{
  "crop_scale_min": 1,
  "encoder_kernel_size": 7,
  "text_encoder_causal": false,
  "text_encoder_width": 256,
  "text_encoder_mlp_ratio": 6,
  "batch_size": 512,
  "final_lr_fraction": 0.1,
  "warmup_steps": 290
}
Rows from block 3 of the text encoder of a small contrastive image-text model, named by matrix and row number. Rows with one number within an expert belong to one neuron, the router's apart. Each number is 128 + 24 x the weight over its row's rms, rounded and kept within 0 to 255. All counts start at 0.
Before each expert's rows are labels from the 100 texts, of 14848, where the router gives the expert most weight on average: "tokens" is the input token at the peak. Only what is clearly more common there than usual is listed. The data: seven-segment displays showing three digits.
# router: router (text_encoder.blocks.3.mlp.router.weight, 16x256, trained with AdamW), inputs 0-85
# up: expert up (text_encoder.blocks.3.mlp.up, 16x128x256), inputs 0-85
# down: expert down (text_encoder.blocks.3.mlp.down, 16x256x128, transposed), outputs 0-85

# expert 8
tokens: "389"; "989"
router.8 [106 108 130 163 124 118 122 102  73 106 127 148 139 107 132 173  71 111 127 141  78 118 152 121 110  98  97 123  72 121 152 156 152  94 144 122 139 137 140 155 128 132 137 127 125 127 135 117 110 146 163 130 153 114 108 111 117 136 135 110 143 114  87 111 116 120 163 113 111 104 100 104 123 153 115 101 145  96 121 165  70 142  96 122  61  74]
up.0 [136 100 136 116 149 111 100 113 120 147 122  80 138 142 131  94 127 132 139 150 141 107  98 145 101 145 113 120 154  91  79 102 124 103 114 121 137 110 145 101 170 149 134 163 145 147 169 158 106 144 142 109 116 142 132 137 123 150 133 109 111 124 145 100 112 129 127 181 145  93  87 149 163  94 132 106 137 142 113  87 169 118 134 154 113 137]
down.0 [131  83 130  97 137 134 100 144 148 110  96  45 140 112 168 205 105 145  95 109 169 167 164 142 182  99 132 144  97 111 121 121 133 129  99 130 142 159 127  83 111 108 134 128  74  91 142 141 101  89 138 121 165 130 140 133 157 129 101 110 125 112 161 127 119 143 102 120 126 105 166 135 108 163 137 140 181 168 118 149 149 145  99 125 125 122]

# expert 12
tokens: "081"
router.12 [111 167 101  85 122 127 101 152 149 116 101  92  96 119 135 104 158 143 140 127 152 150 125 153 124 157 158 166 111 132 123 121 133  93 100 102 133 150 120 108 116 112 163 128 144 142 127 129 179 126 127 146 120 126 110 140 118 155 164 103 116 153 115 138 165  89 138 122 150 120 123 133 116 132 122 173 151 124 107 109 116 114 165 121 130 136]
up.0 [172 135 102 144 124 113 108 133 161 144 146 115 103  99 135 140 123 121  98 120 143  91 133 107 125  71  97 100 172 139  94 120 119 105  94 137 149 158 116 153  97 115 134 152 136  96 142  95 158  90  74  86  89 151 120  75 148 159 143 161 115  81 123 114  85 190 125 117 149 108 104 149 111 151 104 117 141 141 155 137 133 152 125 143 142 156]
down.0 [147 120 157 131 163 126 164 130 128 102  77 107 109 144 104 161 143 129 152 139 132  89 124  93 119 155 104 120 138 134  71 168 162 155 115  92 105 160  78 153 131 147 138 118 130 112 106 136 114 148  64 151 170 105 143 112 152 124 122 120 149 171 154 149 144 154 119  85 155 129 161 138 131 135 126 117 113 134 141 115 169 151 145 167 142  99]

# expert 7
tokens: "<end>"; "441"; "744"; "484"
router.7 [146 114 126 128 116 125  64  98 132 101 126 104 162 120 104 131 140 118 132 127 128 127 114 135 167 141 129 135 135 132 109 174 149 123 109  82 137 154 101 107 158 128 111 111 108 148 120 153 115 116 129 125 150  97 115 123  92 128 170 125 164 106  97 151 197 100 110 116 154 128 114 138 141 134 118 107 132 112 154 117 106 114 115 119 140  77]
up.0 [133 111 108 106 114 115 130 141 154 137 121  85 130 128 135 113 130 129 122 107 180 125 128 146 149 135  82 139 129 104 173 140 157 161 145 143 138 129 103 166 127 129 113 163 142 141 129 158 115 118  94 126 131 132 111 130 136 102 114 159 107 105 122 134 120  98  83 110 155  99  94 179  98 162 172 106 116 156 111 124 153 143 106 120 122 151]
down.0 [108 137 127 150 141  96 143 100 124 139 121 132 116 165 110 102 137  98 129 105 150 146 174 134 133 113 120 115 104 114 105 125 156 129  81 146 118 147 186 166 144  91 126 100 110 112 125 175 132 180 100 158 165 156  82 128 109 141 113 128 175 124 132 144 118 135 135 139 145 143 142  97 135 126 129 134 159 116 156 137 100 142  95 176 163 153]

# expert 15
tokens: "."
router.15 [121 116 155 130 141 119 125  94  77 128 128 170 149 170 152 129 160 142 103 146 120  80 158 152 160 132 142 183 161 120  83  92 145 111  98  79  92 128 127 115 132 182 155 154 132 157 135 123 139 115 138 159  84 135 133 145 133 146 121 157 116 112 114  79 118  97  87 154 126 129 118 146 155 173 123 116 106 134  95 116  98 118 168 141 122  95]
up.0 [162 132 142 177 118 148 100  68 132 115 137 127 106 144 128 100 133  67 134  96 127 179  83 117 107 160 136 105 114 159 134 105 128 139 172 105 119 112 113 150 124 122 144 160 160 116 151 104 113 130 121 153 122 160 141 143 112 165 114 116 111  95 158 124  69 133 115 107 158 136 125 117 120 137 125 139 129 136 133 123 131 117 159 153 119 130]
down.0 [137 111 128 144 144 163 130 125 149 139 148 147 113 120 176 110 128 132 123 153 167 128 140 169 162 155 124 115 106 138  94 118 122 111 113 115 121 191 126  74 145 143  89 116  93 145 157  94 134  95  95  84 140 104 140 143 129 131 174 133 147 109  87  99 124 138 128  99 103 125 101 144 142 152 134 124 142 142 159 100 191 143 156 167  98 121]